Weights of a small image classifier: norm layernorm, widths [64, 128, 256].
Rows from block 2, named by matrix and row number. Each number is 128 + 24 x the weight over its row's rms, rounded and kept within 0 to 255. All counts start at 0. Numbers have three digits each. After the name is the row's rms in percent of the matrix's.
# convs0: expand pointwise conv (model.blocks.2.convs.0.weight, 512x128x1x1), inputs 64-95
convs0.157 101:113093118143149129143119122130180123139136114146143085189124140074157140141124130146137133112161
convs0.158 101:149101189125139124158115171105138131129118120126102097106098144120130127128139134169160142136139
convs0.159 101:105124104136117109121116155113105196172113111174116132129147083163151135146134123087166116159091
convs0.160 089:139161124130138165153154142162106159075131131183123143141147130110181094128133117156148138093162
convs0.161 102:159163146134135123122114133135103107141120112147131104133108100158143078143149123196159119145139
convs0.162 117:101139115133057146131162135153118128108124110124130124059115131130158120126109098121126154170104
convs0.163 114:137096108161136084129063093120130127123141141136112179095134112094130147152117138159168118134116
convs0.164 096:126116122103140131139150125135146116148134149154113147075161094120091061129153106159160118123113
convs0.165 112:160142120107115123190135104145153138055124184141119079098123141118123148153105146140149143127126
convs0.166 115:108152146144129144158104108093160163157135102123128124107158106111135142118139129152163127162081
convs0.167 110:170098093102132196140142143127143114145102138124126141131123127139107117162110133151140133184115
convs0.168 092:136133115158114152121097117095098149100147195124121149125130117113160106129139118116147145132113
convs0.169 101:098157083130127151113101166088094141112113105118154156103129129106119098138190101125139094134113
convs0.170 096:148145102129108118108117129134114162168118148159128139156116144123138125128147176144110118137138
convs0.171 094:149149166153126076136091118144104144165071159139123136131137115087125093136160106138135115132110
convs0.172 094:128154137127095132135114065143123175142128145075146164121121128138157156121125150117098146149139
convs0.173 103:133141134164119170118131161103155102158103098117131147110114118142115102092093142137143150138151
convs0.174 092:131118112098117111149138141137157132136141127164140113118081090114085152145112139137141105114117
convs0.175 081:150171118120095165148167162136127112133138130090123115111131112175141151138146157159157146122110
convs0.176 079:133095149144124097138131133161116071153102161130108156179176174128096111129143132128121114121094
convs0.177 129:127105128120101148121109146108094090089149115136147129081134106108146092148147081152106126097171
convs0.178 089:105088117147113147092148121083154109109099116131144134123121170120149138151149139083108164097158
convs0.179 101:119137121135109120164179118141194132133141138114127111147136148099138083155119116141115105124131
convs0.180 094:134144154117158118109175121122150070129082139143136065106142158113144144125135117126122113138133
convs0.181 086:118146098159117140149149158112096095140150134171183134132127089100146127120100170155121134153099
convs0.182 103:122152144151118107162146102105159111153157131143165133139158142137165148146165131148093157128150
convs0.183 095:156106115126078135144139130108113108091134084156130122130133158155158161130113133109147184137133
convs0.184 111:132113157109131132134122137114112147127131138098131130131107135125186119141119119162151120152149
convs0.185 104:096114124140145138133142145135098134174099127110127128122098113119130122096153134148137099133155
convs0.186 120:112110086125166135141114103112124108097141128136142094163149116106103120108124100127126178112139
convs0.187 131:083121129101132092073115139129123128151140137154151096101112127145082130158089134125123165132114
convs0.188 080:096081148104102153152138144153134154136123126128102138120143125130147098153129149123152127128138
convs0.189 090:127117164139152113125132119142113124143130164114121089150119134129132121128166152151142140125126
convs0.190 110:085117098134152110114088110116107125122094149121089184121156114087141147132129094155124155135108
convs0.191 096:123124168076077117128149154143132102147138088118120113139143129134127127150132125093099150148182
convs0.192 095:171130131152117113113128097101126118132152176157122154146086166102126108174130112181173121101175
convs0.193 112:132143079086141139153117133130136129130102148091129131116108151136136122077136162128159139116135
convs0.194 115:123123137129155105106126112148125128161118114102127106135113096138099121186134108174155159114136
convs0.195 121:123154129085118088126128131128121136154139122077095128091150149116095094125122111149133171141154
convs0.196 097:156162143145127108146100099110139124106159174149157157123089162088104115170178139136117124126162
convs0.197 085:165090104159146153120138111113177131102150136144137127090153111094131144152192114161153139139106
convs0.198 106:138110145147131135146132161082122104135097138109145154129120113128083124105120136120111178115066
convs0.199 098:104103132100162146162128126120147151113147181133103085145089110163116116086131111158140158123150
convs0.200 106:148131093147184156132168175156114139111079126119120120111130121140176113124161117176105116152091
convs0.201 120:085128130121140135119159117153144128168158135136115126117148169139114116126113127154134141151087
convs0.202 103:144093133138121131112127138144111121161110131114143108119184101134141150150119093081176126116155
convs0.203 100:122127169134131121140140128169109103144136126141117073138111106159167101130129122158148139132112
convs0.204 106:070094130112163109135164135151146148172101097124109084093102085125043130117090114145096162152117
convs0.205 122:112106106097155146114113119163141105134115082141135137163094129132119115116063122175127150144130
convs0.206 083:129118162076169154085104126116142120122116161108116139122145134115122134095107078129118086128116
convs0.207 104:109121157130104155132154166123153149111122126142119156168135115117131149109112075108127147113177
convs0.208 095:174078065138099163139111141131149108120142169135123118123092077127138135136128104105145115115144
convs0.209 118:144135139101155122130121119131118169112150134150122145100141106120131105112164164128094123142098
convs0.210 087:103093154138124093093114144164150165156117158142095152089107128121110161161151148126156125107161
convs0.211 084:146152161109134133126119123101141118118109114122133154110105134094120125091111148130141138136135
convs0.212 113:074111119125106151126116136131128132112136163131116169121112103138134117132110106112083149115159
convs0.213 079:116108148117111109114124144143120166134146158110129083115125122157122124129141149095154186116141
convs0.214 108:142107134120166081171103100099151145143098172134103115123093168107117163094106185134171145114127
convs0.215 083:117146098108108137132116140132112151114130134153153100120086155110164143128138165128097125123114
convs0.216 133:110103153150157073117152160112124077153080111135126135135139113152116148095130130133129132139135
convs0.217 090:110146161139164113147113127144113060156123097095144087122091104149120099098147135161154143083142
convs0.218 099:114131132143108127147117166148103159115147154152140150164177130155128165092124087147119086084122
convs0.219 098:139122138108140159099154151140142182146109116146142147154118129178105080123091134131081147098140
convs0.220 101:150126142123123088167159150169132146176121160166136093131093120122137110128154132162130109121152
convs0.221 103:117112163113153128116119130124111129106153141148124117124089101136071095119098132146174104109136
convs0.222 079:144130110144116113137109149095094081101112154147095176122093144159125147102121118171152084133131
convs0.223 093:094146167166121129130100149088125128101131145142139113126130163125107134138176162146142114130117
convs0.224 090:118156158145119102128133183146152147101116137152156133152135145121109130117132095107166145169138
convs0.225 083:123123127069124131118164139143080110154169130118140126077113132165077137132109088125096122155149
convs0.226 108:114162124108120152098136099121139122113102107118148086150121135136128144127162125141115154152168
convs0.227 127:106084122137139074113127144152125118140159114187096118151096118099121144147125141085125120128109
convs0.228 089:079146132110141148076144136098132170121163131086148150134113086101186146149148151156109087100087
convs0.229 082:093119099143129111151103143103124170149104132167125104134075112109109093127135113142113144156139
convs0.230 104:111089112170146152137150124119165133095143141119116109106165088139136130131094142108154127117127
convs0.231 108:111126127113126139129105132082131149115139161115158140163117096124092146139094145098142139135142
convs0.232 077:110152123184113142142140144076160095131108150135133156149180125133097180119064121129134131133134
convs0.233 110:111127132106128122076127142130132125117130131135132121142159102134157109150130103112126122131131
convs0.234 086:153210116136110115106078121154095128127120127084127144139121142109124145138114103128100135096124
convs0.235 082:168105162109183108089140113131130109126147131133125137127143159067139138138118111146150084090132
convs0.236 096:129094150105161168128130182146131132122107136146145141157120138140127116111096122126130125105108
convs0.237 078:166125104132109124126149147084151116124137153138131138122116092081125161119104131163134157153128
convs0.238 105:134130152075085115135120135152132138136135149098099143117085117097124112103132130159191149170142
convs0.239 083:115141187162135143137141123148114087161125100128151163161116117176155139117116124120069168140129
convs0.240 109:114116103137129123132096156143096061159112122119112117091127145109137138156122173159200079114129
convs0.241 095:162137122148132132154150137142081157119120117084105161150087152114158164117161129138118162119174
convs0.242 085:109162111106141162097126129127149166177100134114110116110116125135126106142099139141149108148057
convs0.243 090:084177126135090148127124124119174132125118128134144173144114109122090100114116113158108130134148
convs0.244 085:139108143099135111092112106142121111126109109116137108121136120126130135130160079080124100126147
convs0.245 082:199130125167108129128174097122171168108149130140114152157102121133103171140138130141137112137157
convs0.246 086:138093102162107090097089118091114095114115127130121100088161152102077142125155111106146096133127
convs0.247 097:160125126132157118079159107106136091165118126096128096129125122120108149098130138192107092104111
convs0.248 092:110140107114111138106102141140116151103138163170125142170138086154134128113142086110106104092185
convs0.249 087:133088192097099103172140156113153109128114144118135105099119118155135150156121161138163107114103
convs0.250 080:152104103111086113143133107119150148115102102107084139122095116106168147113142102121124079108100
convs0.251 083:145119128182110143169147109162133116160117104170143128120106131153093114083153146110168114122183
convs0.252 078:103104157151115135135164189132147154131121160126126166078114115109141139129111146126078136152140
convs0.253 097:139108113150143135114177050153104110114120114133120161129148145152118130115116144089132098067139
convs0.254 082:139101109125170131113105106082157116137112104178108121130163109091140174096164086101101078161133
convs0.255 115:106128155089160106146089162096095101107127104121132137133163155152128122107135150172126116131082
convs0.256 097:111134151089084138121141164135145117156137145117171116156128093099165117108165131148162105097105
convs0.257 132:141104107127098093151147128124135110147119114144131114107069101128130118135158117163113108128098
convs0.258 105:127151097113124150151146149122103111119082102111123159141177105132114136112129112188138139147080
convs0.259 089:138086121099123113119141177137170128105120116193089112126107110127134125117100072128144148111135
convs0.260 126:105120121092138115117158113171162172128141129137128145097152125151144192109130101152158161101101
convs0.261 107:111132120157092121097136092157128136122084111164133115165135090143157118153153130095107122143163
convs0.262 091:138121132111143125120104157121144144102155122164160116111122126117121114180110135135081155151119
convs0.263 093:147126134139108143117100113185152129127111140187180173150122133174115112165139111127127140155127
convs0.264 079:149154125130088157126134099130119134132112143146106114093154124122125125131117083127166120114105
convs0.265 132:142156154114140098126088131150151147126134099130149127117137137148106120164084170123097129143132
convs0.266 081:138145099116118126130130106139146103143135128119089076114159135101155160134128131129126163133144
convs0.267 116:081122128166091112136090102152121130184122100127161120179121149159111147143110080143135145158124
convs0.268 114:148157140143122145124158139149145073165184153107144150103104159092153103140140125143137111136185
convs0.269 096:146130119147105130130143094151124147175119135145136147130129139136112131109121120127111168147100
convs0.270 097:116128182114150119149093112099168123161129118105154094122147126126116136105151124134128125139198
convs0.271 106:119144140117128137108144122097168119180101139126100090163135163113118107082134078120111157120092
convs0.272 099:115144137122123172156165132117120099129107137105107114120104091117103140163131134180154112112139
convs0.273 101:117131134141107134120118064106124156151137143156136181107098136169132083107125116105095147109172
convs0.274 084:151092131107126139158163141115086144130100116165138116164098116108165138162157115136117149113185
convs0.275 104:127116115131160126131130144152092133153154085142140150135098106142126140133115163171066130127078
convs0.276 104:102108154154095130153129145132168095148142105140098143135112110180125127110107112124140114132090
convs0.277 106:099135107107145136153094127105149162086124120138083112115165123142135159138159139136092133174122
convs0.278 100:124151142141095119122132153107142090128121149144104155100129176121103130148168120130162078151134
convs0.279 097:146090162130136106169124109156118110145148122155206113113096132135107124132111142115142160135139
convs0.280 095:099118116165088188116102139142150115150120131131153144169115098104152159126127102166152148119135
convs0.281 113:186137164162144153151147111121126105119100110105119144114102136119130134131143107148110169124136
convs0.282 098:105118117109154114117149130153089090129156098091131102146167111115133122144151142141165116118126
convs0.283 096:133143130119128112132155132111178145119106143109138096097108110132154132132165140138176108137154
convs0.284 105:119124152103174173154085157104097088068148079152122115105110096154116120125122126157149134118124
convs0.285 088:128070095118171149094116163126099147122130121161135128148135119130183150154121103111143164104167
convs0.286 087:138109108146118160135154146085176151149121140156091133115146111127110150158130135133118158146133
convs0.287 123:108167105129143138139110101106143146151107105160096169153094106130143152128127108081098139127134
convs0.288 123:101098183142165097146146116145154134146162143143144125145129102099126125144119115166133099099154
convs0.289 095:102147114140124088133079126132095146092152168128123100170155166068144126128140134140171117155138
convs0.290 098:155113145113127106144125134141148157103112120159106093140163148146140167112133141109149112135117
convs0.291 114:090132098117114139128134147154142147106099179132122112166170119115150159119111128135123125136144
convs0.292 122:144118130171150133137129139170116143134150102146139092145120085138125151150153156135117135099108
convs0.293 118:192116117129122100130147107067138152128123169114102120074127156130159157139143085128179109097098
convs0.294 109:114107159164128156169141121126121111162139128166093131130119132164154142110158140095103129174116
convs0.295 071:176127154145128132096121136116149102127134142127184147129181081162122138137102111102123076081111
convs0.296 105:107158112087136138088126117094111179125132126139118107138139139140174116109101159111150104097114
convs0.297 106:106120127129098092095159144109159101148137140157160147134119143152109134149110152155158099113134
convs0.298 111:068135144184115175086158138107107178145112136096141171129139123139155129124101111116149125119132
convs0.299 094:155126045113139187116133105185129135126089123133151164121134117096148096109140116122138076147111
convs0.300 088:121113119122130141115128077112158105096129142142130139160140144142134162089139143085074125130116
convs0.301 086:084146083111117146140141159140113123092127182127095152103165122143100097138121167174168113118134
convs0.302 109:142133140127149093083149126124105122136094112155123102151164087144127127119118107170109145141101
convs0.303 091:155147154142115116133108181146093110147085105126104139117146126103110119152124167137119150101140
convs0.304 079:142107086144123125147103116090102152116134175123121085116122132123108124123131106139148144120125
convs0.305 099:117078127113120144125156119120139134136109129101151086124177157133148161130162139154182098137149
convs0.306 104:133088146120128129136087126105141131091131141114099107158085140089139171149154130114146137096144
convs0.307 094:165160114097134129116149107146142142096145122171095141075097151152124117137134095104095136151120
convs0.308 102:113106117112136112133165154128132116145096097125151084131093110085169143144167114158158135129182
convs0.309 086:102179138154139138160141105119101168129141120071121145110108163129118100130105130123119136116133
convs0.310 108:147169153158089147138111099106159156118124106067147129104078136153111145106125108118116162137138
convs0.311 083:173170154184128147135140129131098122118134169117151103095104117147136129082159123131110179133111
convs0.312 088:138147147065182119118100131134130126141112117116153108152142145135137132134168107103136045163130
convs0.313 096:147148155071154095125136167113141117133142140114135158151097091146111117134125158126174107096091
convs0.314 103:146161176159107126138168142134177104093112125132114092138109100135149131091117103148088152148129
convs0.315 092:098135133213147160139094117131092127113113146190115069167146096151106122142135117163132128135116
convs0.316 092:120150105132108145153176105121084134106144126108116121153128139130156149114139133097132116150109
convs0.317 089:131104091105094130106101141135111096164095103143117124123078133126117118126126115120152113101131
convs0.318 092:132131125111130133122144160130151112147108108152120123109105102125106123148120139122144127132138
convs0.319 102:139127120128136103130110062121128104085137109119118125123156122123108142078106155096123077090096
convs0.320 101:126112100113164139150139163140122061162127112121108156123136123128135138109149142120097138140149
convs0.321 110:080128169110085106093126129143125099162143132141117166110098159105137080148146104168158126092141
convs0.322 122:124148165110123143126125164083140137117110140108146144146130072167134164148125162101145142160108
convs0.323 095:129163135151119090122083152107156146150142162119138130158137118135135129131114150127133141164076
convs0.324 102:114126138162119113113149124157095115137054109138119105117180096163135147111096124183099152157126
convs0.325 108:150114114063154141168124107097151113138136089093119103178123092154138129111098107124142135160152
convs0.326 135:141158131180140156126114146113091139132115127139137169109086142119156155160146126108105133125168
convs0.327 087:117125151101130153114078107090129138135157102163150133131102133163080116136134101184119136112151
convs0.328 088:093126134098155166159145182130119147133136135131159127139164127138177150103096200111085147150126
convs0.329 086:118104080155114144130137148118157119083110145119147169109114116135184170155153160160152123150108
convs0.330 068:101128155153131115127126163074123150120101110095115095129074113117134122131132176155129150207133
convs0.331 104:129171151151128121106121118123062123123140116086143120110118116150121135165137104138102183160109
convs0.332 098:068125143143089170165126097161138161124140186155169127150092113108165189114160124138122126137146
convs0.333 098:122157153140137154111104113110119122107111075109126074087138152146161098085129150125077173140134
convs0.334 105:146137104154093188131112153140116097125117122132168132139099143131117180109142083118122097137134
convs0.335 100:096103106146130138122153122169150135161171171123137137149117154093148148107121087137175104126134
convs0.336 082:122125081097136075152125137127116155129139105166123126173150118091110107147109133096129091146127
convs0.337 088:124125111110133112136097121142164148134123159115114131099132151142132187121137176130113107131160
convs0.338 119:127102125124154115099201150145099093165158099111117164148133068162115128140104139122121146121180
convs0.339 093:103083140160121157119128096132089090144086135113142177127093153117142112136147129102119140109144
convs0.340 115:135138159109122097086113143064141147160150115151125117119111131101144181172106152119090119109121
convs0.341 091:097162092135112138171138140131119159142142127117129133142110123116141147136102128121142145128151
convs0.342 105:125145157103130128116120156139177099127164125146098084118123075153093152110106133145127100156084
convs0.343 101:149142092140133097142102159148157104129137126097175102138164131142115133130129159110112141102156
convs0.344 116:140128085146126098108128171160117131105127142117193107120143166113136107148158112133112156132114
convs0.345 099:157141170130079109186113134171127120140156103097141126125120128129109127142137144109108172127110
convs0.346 104:053077093160170071111139129111123150126089058110164126141118123087097133096118131141121136154063
convs0.347 089:063156170115107118091096100135142075140122154093141151127119094162120115176115177100146119155118
convs0.348 080:142148129140116093138121140083139101151111091089161114145119082161098132129106149128091179090142
convs0.349 106:144130147127145098147117070144114099100099104117146149097149155135114176104093135148100095112109
convs0.350 111:163153104149126133132131113096116119098123128127094116134130088157169102055113142143101121159123
convs0.351 101:137098126100100185163106159151171148155075144115126156152109076106091129155139150116153157128116
convs0.352 116:134119155120132144085123110121144115170108149112093141125116174159149132138199085144156133137157
convs0.353 101:147159167150116158162158122135113111157131106069138156170120123163113100150102114075087190106123
convs0.354 103:121140073101104167112130108134097128131106124151182161125140145152144118114133160135119108112132
convs0.355 113:136128086132154128080124118110151129153122174076144168117087089137104115116133163129129205107108
convs0.356 093:158102123136124157107081129130135097149134141151131096131114121150124143125107116087115151130141
convs0.357 094:132138157108153145133134185146155175166144144129057113168147156099099106086108117114148152130129
convs0.358 104:135128099120112100131134123075092079096123144126128084122179095090142111112084110154089108138178
convs0.359 092:133109107108122102114122139099146140119134163117110101120121085158137116151137089124152137124118
convs0.360 081:158124125084119111140142156111135126095143144150121107086179139094092136117107128109133121118189
convs0.361 095:116175141116108153143153138120103119143096158093125160107164114111170109110131119159128117144172
convs0.362 082:158183091137129064147112156113102145117123162121120086163139130137165127088133144106142112130123
convs0.363 112:150105126111117150162118177141105089138112092112124099098096122156140143091101165139140141184120
convs0.364 110:100101133184146055110120144142123159141102118138109166200126100107114144125180151122149143125137
convs0.365 101:128129131119157118090147061161171140088092167106129193127157135156107143134125090094100120146136
convs0.366 087:106104137149145122175110161136112157165122112132117094134153112131126150122084172153123141100138
convs0.367 091:119196140158159153123121103135175096142133157131110160132137100110133062095152133154131122136112
convs0.368 067:125169114155125111139121148159120137152144087116153107123088088139148109134124145171142129144138
convs0.369 105:111135121168155111104145148143091155131143111087175182142151111131117133124107117131104165155131
convs0.370 113:115152131145137158125117128146114162121168139154158149147108096137154167129151104142119140138172
convs0.371 103:130134139107174107108133093087129159162109165120121151111112151154142153109141092140127093144142
convs0.372 103:107146120124136118087152149190101139084157128157134103148085088121140130132101120153091144148133
convs0.373 086:086111189180129114159127125141066131087118097120144122120145118117110103137118116101118107112123
convs0.374 093:113111152167117132160119109134129108107120096133142168085125137128096163126119119155112132069133
convs0.375 094:132099125100184104065126136123171085109095150151119156147157132123135145110153113162160145117117
convs0.376 114:144128128140117139173112104122148144128085121177175134054065116135150142099159117112115075135147
convs0.377 117:116148127135148140131109121120151125111128177108117132167110135147115146101113168159113186146133
convs0.378 099:147176157139145111139153115163118154118147135153073127106116153135128097135133100169109123110134
convs0.379 086:103136124135107118107149179112135109106132131121155116100159167103097140166126139117079165171096
convs0.380 112:146111104118132158135156146167152103137151115082153115073131124101101146096077148154178143108157
convs0.381 090:095143092113127179130153126150123119136112088131112117145140121114122128147105144152133119126136
convs0.382 089:076119114138160123142188122137116155118164116154098070162095092141158110146127144160126148138158
convs0.383 108:113135171096155175119176135166110136104112112136133154154168109151092081135120139128172143160085
convs0.384 083:091140138097127105126154139084169145108164134152146101136132076167109123100102145169173139142166
convs0.385 125:122101128151162138102107140128142132100133109121117132125079125132110117180160138118122117109103
convs0.386 088:115182158134147142120099114069143160129130133108089134160118104147158122132145110202107143133141
convs0.387 097:118120131167106157092138103137092135133146144161100142134163144110101137101139112083145097134077
convs0.388 111:090120130153116093138136151143108121161113110150111102111083130115140080109148138138166146108089
convs0.389 117:112110155096127082129139115107120134147089119131141130109101145153138142121105132133147118126125
convs0.390 066:100129097092155137158150123140176178101144132132125141124085087139153115124122117141127125098122
convs0.391 121:120136166188143081085179085130124161165126138125129130140137141130135067103169104144067099133085
convs0.392 074:102132152127137099139148120116078155148100140151098111159090124139096099119124128162110115088111
convs0.393 087:133172129147142123107130111115105144111123185096128135152109172155120155118104111098133122113122
convs0.394 095:141136122167157132088135141152121134181164134104104106131133108125127129118167130146074101099090
convs0.395 097:152128164130106111139145149147137154118132135098125148163104124171174111151120124154145118141102
convs0.396 112:092149106155133139083092145117144136102110124117159119130154107138141106118094122112137113110102
convs0.397 094:112133119166140139133150112143174146141161114103153115124114127138135154141144148152056114109155
convs0.398 105:155097111112101114115126148126123133129123085127072120107110163153123183125131120131127145163162
convs0.399 082:085166114116154143148078114100142145084111088123112157135120115110112132157128113159138132160123
convs0.400 093:125132159134105072124111145084098119177140130150120152139110099111174099167128155169171139139205
convs0.401 117:117144091131138122092105126112118137158101129145112127184133105118121142130115106098150117162171
convs0.402 099:094104149078158105112125144142117123198136126140101111121106122130140099167111114140131105142144
convs0.403 137:133183124107142095142115121159126115100134134135117132072148182125102138101138193113158115134133
convs0.404 087:158101142114157161149139096092104138166115109105076131136086126140129162120132125147135139085146
convs0.405 091:160163131161127140111143205121173120138118133107139118108116123111135133113116155170107124118151
convs0.406 102:087147069155120154184120096137129090122149156105161148144136131120140159147115107136149109161110
convs0.407 064:119114129106145091123137108121141111128087113133160112089186129150129132122143137114143118146132
convs0.408 099:126128115078117080120115130136139135162116158111120134146112131124150147137127144133131131064155
convs0.409 099:148142126138154131131110144133167126150110151164141140143183175152138124124106126148149152114124
convs0.410 112:181127109134152140108132163142155122160131133102110144129143120172097175130130146108146117150147
convs0.411 102:144140068108152153132159133130069138123121151135127144095103134134162104130118156139168154152127
convs0.412 092:131110112140115130102124138108148145096121174143103178161137150093171108118140156142105131105131
convs0.413 104:113138116108134149132127114163138124163155131150107099085111143099099105120146133119163139152098
convs0.414 090:150170059064111133131127123135151116165146164137164118132161167110140132173132107117109134128154
convs0.415 119:138081140079106140157082165117101119141095129093123099165109111144144142148127126140163102154132
convs0.416 101:115117128120182105143106158140125102101114131136138105105092121120125142130130140151111131147160
convs0.417 100:098135095183136101117144148110135130149126112115117148109134104100148150103105152152171126103089
convs0.418 102:126145150110105077171155189167162164088152104136142110160120084146107166165125152163136134159172
convs0.419 122:119125191143126066167132146129087131128133131174118110139098119132119074136127152154116135134107
convs0.420 101:117131131097121132136161121117152136117180169146113138125157158139105136149137123096119111142115
convs0.421 119:180135099151169112126127179095137133103131120099121086121115102128131130147137140117184153151062
convs0.422 124:163090093155167135113104143168148094095127154121121116146089134098131153099116110131138154130105
convs0.423 089:129106141168168159137114125124105133165136103138136124133093114108135143104113116119113125159172
convs0.424 093:135169123107166097134148115126107128128084136103108094137146142111089103136190089126147189109115
convs0.425 115:119131126112127137095136103127136161122138099142133109115109138158121085140146122123093149156140
convs0.426 124:123137115123147147138150088112129109144122143144115128132146134118129114112136156138138081101082
convs0.427 096:111135117139108095166060128147123163101122121185142129136098105140122106165124112148118086101107
convs0.428 082:096167106162125126151159142148135179104123165093125155103123106126128134151144122158095167163152
convs0.429 119:106121110107158159127114145164147117139123123108106141085108181100120085126166116162147117105113
convs0.430 096:104132150154116119162097138140115158118130138185141162131113138113078129147143116126138139128149
convs0.431 073:103175123132108138140130160150080137071110134126072130142150142149157122151115120092121151121111
convs0.432 105:101159099107135119113123145072117146141160084100130110109139101132158098127107125137092135105105
convs0.433 113:126137054140118129126148134117161096144117118143166141126144079144151122118179130131139108130113
convs0.434 092:110110151126115118089125142138114105083118131127135140130123139160095114131082161132148145118129
convs0.435 088:143200110148111191121142113134124100120121178098136120088150111114080129131140119136136095137126
convs0.436 080:120121112163106107092108142102145147103141104192100104137104132089164110091157128140099154172165
convs0.437 115:148146093119108111158098155142144106118174142099119092130124122135109114133162176147185136120092
convs0.438 107:176096145181137111109142118162134140134144139157119111158149140127143129102131155181142117153160
convs0.439 101:164103113133081125117127127149126128151133124169127151099155136145116134133173087115141104161196
convs0.440 095:156106104121118105135095154177121135155122126087135134135148116103116134146139120147116098087121
convs0.441 100:110122133109154129165132107177139095110094077152119112171135080146112145151121165113138164133132
convs0.442 100:124076131150152138099141049149142117111110158126114173169163140142114100097114106098082076129137
convs0.443 090:112157133083103128158167140110144115123127074126121101099130097122136123105119144078111142096183
convs0.444 109:136086114137124124102139118149148142118146104104144118129105099128121136142155080114147142172105
convs0.445 111:080162083147144128137091135152124130087128169141151129143117073138097125140089136112101180126151
convs0.446 085:135103125142114122143125107124120123137156188132146096093121173141157128104158129141083179107109
convs0.447 095:149138099139096104145160142094140154121112177137135148096114166116119141163119134128083141151137
convs0.448 085:130174094112110145140132088109160101085138171119117091114128114120118126135133145137127131130138
convs0.449 134:109101084097166128151066177115111136147104143093135098118095123149152110092179186124155143126113
convs0.450 109:139122118145131167116134156144106123093156127168085158117096148141167119103092092136103133155131
convs0.451 086:135139134157126148119104091060091139187128087119136145106119126112134125130095130156101077120111
convs0.452 088:167153117138106133105106171098099103065205132139095130121106134140168164112116160138166109136141
convs0.453 100:117140149122086162112117153110096127172127128149091133129114177125122105161132105175089164125116
convs0.454 094:107112107112101121125122141073128110099133121152177127121114096184168150100146118151131106119127
convs0.455 079:135144127148164152115105127117119121148086129068155173127162112126088138128127148093144151129083
convs0.456 097:136111128169181113114127125099111124153108146128161115096129147128146114118098111154138106120138
convs0.457 084:138114177153112121110163155137114158146115139128104122175080143134113146193127135177164122107121
convs0.458 124:135118069122111120139139101148121158080149124131122091185127146103112120156148115141159145121145
convs0.459 084:129148152141117144133133144113125125078144136080156138132129120170111136109116120139124120138121
convs0.460 088:108111151126129114187110114099120088142120105142152122135129164091110160147180124174096117154105
convs0.461 093:120111147120134114122114160125135150068132162085104177125083070099127140136133139128177166144130
convs0.462 099:091135125140121124112133193119156158157090101140141136104142138128162138147130150164119139107130
convs0.463 104:132130141109119114118161139158124122118163112152151084140159118095170081138164111125132161108185
convs0.464 091:134135155111122134118116123139169088111168119129156116134131098100144148185153112125128090107102
convs0.465 108:131117145141108083118146160150148113142148140133145117100130136133111138113125136141137138124115
convs0.466 103:094133112095092151143105088121096149115116169144128128101155101144145143077132110140151116128150
convs0.467 061:126152069130109123130135120089143113134101131156148125114146102145108120124141108168120127157133
convs0.468 092:147095107156148150159131128104117110125102105180139103117185159098126135084114143110104119080156
convs0.469 101:123106146129107145170137142098094100107138097163090147085131105115141122114108107147092134101176
convs0.470 097:125108114132128131100092108092156162113151140097105128134099139113115151151115134116155127131130
convs0.471 086:091184145133131120094151135096132154145148152121148124144115124082130149095129128160133118143146
convs0.472 088:127139136118138110147092116126141105131165100113100129125115175122124112119095115164132131133187
convs0.473 106:097126106137141110125180120145153123115144108138151155119071108101159131149143107133119111113117
convs0.474 092:182155134136189120173146147139125113132123119152144101103138126133110101093100115114176114171113
convs0.475 111:126084142150152117155130110138147142123110129127116115117168150124104171143111116103123144088097
convs0.476 102:095111100063096139128146150151160146148151107135115126093099123160145113125106108113144171141128
convs0.477 116:127142056118134082120119168100149107181147128128108113115175126128139187150128188150185095111152
convs0.478 101:108149167118090147113110124105138105109108149127154149161109083182133146113110130123103141104147
convs0.479 078:192114158138154128119133157161146143153185166074106158127091111112144159126101142155136164098115
convs0.480 103:084102110148115115090141142110142103159120137139173104100132141183150155138087124094116118134110
convs0.481 090:132121136152126104142128127122155134136076125097122154145138165096105114128104104123112133148099
convs0.482 112:141136151158107140123171125124114156115117101096153135157175130124132115116131132125091111141111
convs0.483 080:119135118128110122140170122127108165111143113136133113119140112174122091094076111136114131088124
convs0.484 104:154135085161133112116152158148126150102141171119070149082138118097141099127149157130125111134128
convs0.485 090:075089081182134183156128136154131161115128141131123122107136112095159118144154119141164174108137
convs0.486 086:101128079161116107115102135114132105079082159153145146144130127158098151119114124156162150118159
convs0.487 068:137136116100153094131134102166132158153103096156131138121136129121101142090140186124136095155145
convs0.488 107:143154111141146107111132105114169138126158175109144112099107136121144148143135136173126159150122
convs0.489 096:124144168105120137142147163126126134110158101143090129144144125109091136137151139166139141133165
convs0.490 106:129136133124139118123162143139161161108143112161106111113143125132134135150149142161120105115101
convs0.491 110:124119074144133175134107128142103139162114197095092179150140135126111088148153134124131071142113
convs0.492 099:109148112089092121111139103150135110131154112121122140107118166124106130183147116114135135146123
convs0.493 084:081117115165133143139139125136085135127135092157098131106130147121138095170141109132106180120101
convs0.494 100:145107147089129098091134138120112103123154124152102096079108090154131100143160141101120120143111
convs0.495 106:116161102151097170130146129095095095093109150151131162124167125139120128109133095122114182103146
convs0.496 103:180161174136108160107142139130157149148139085156118136130149140143123133103128121158140136130132
convs0.497 094:138130145108134135101158114093078097095094151151108113139152151131144159116142097143142116170159
convs0.498 079:133141158177126143113132141108162114140135098134152124135148103160121103144132112170107174134124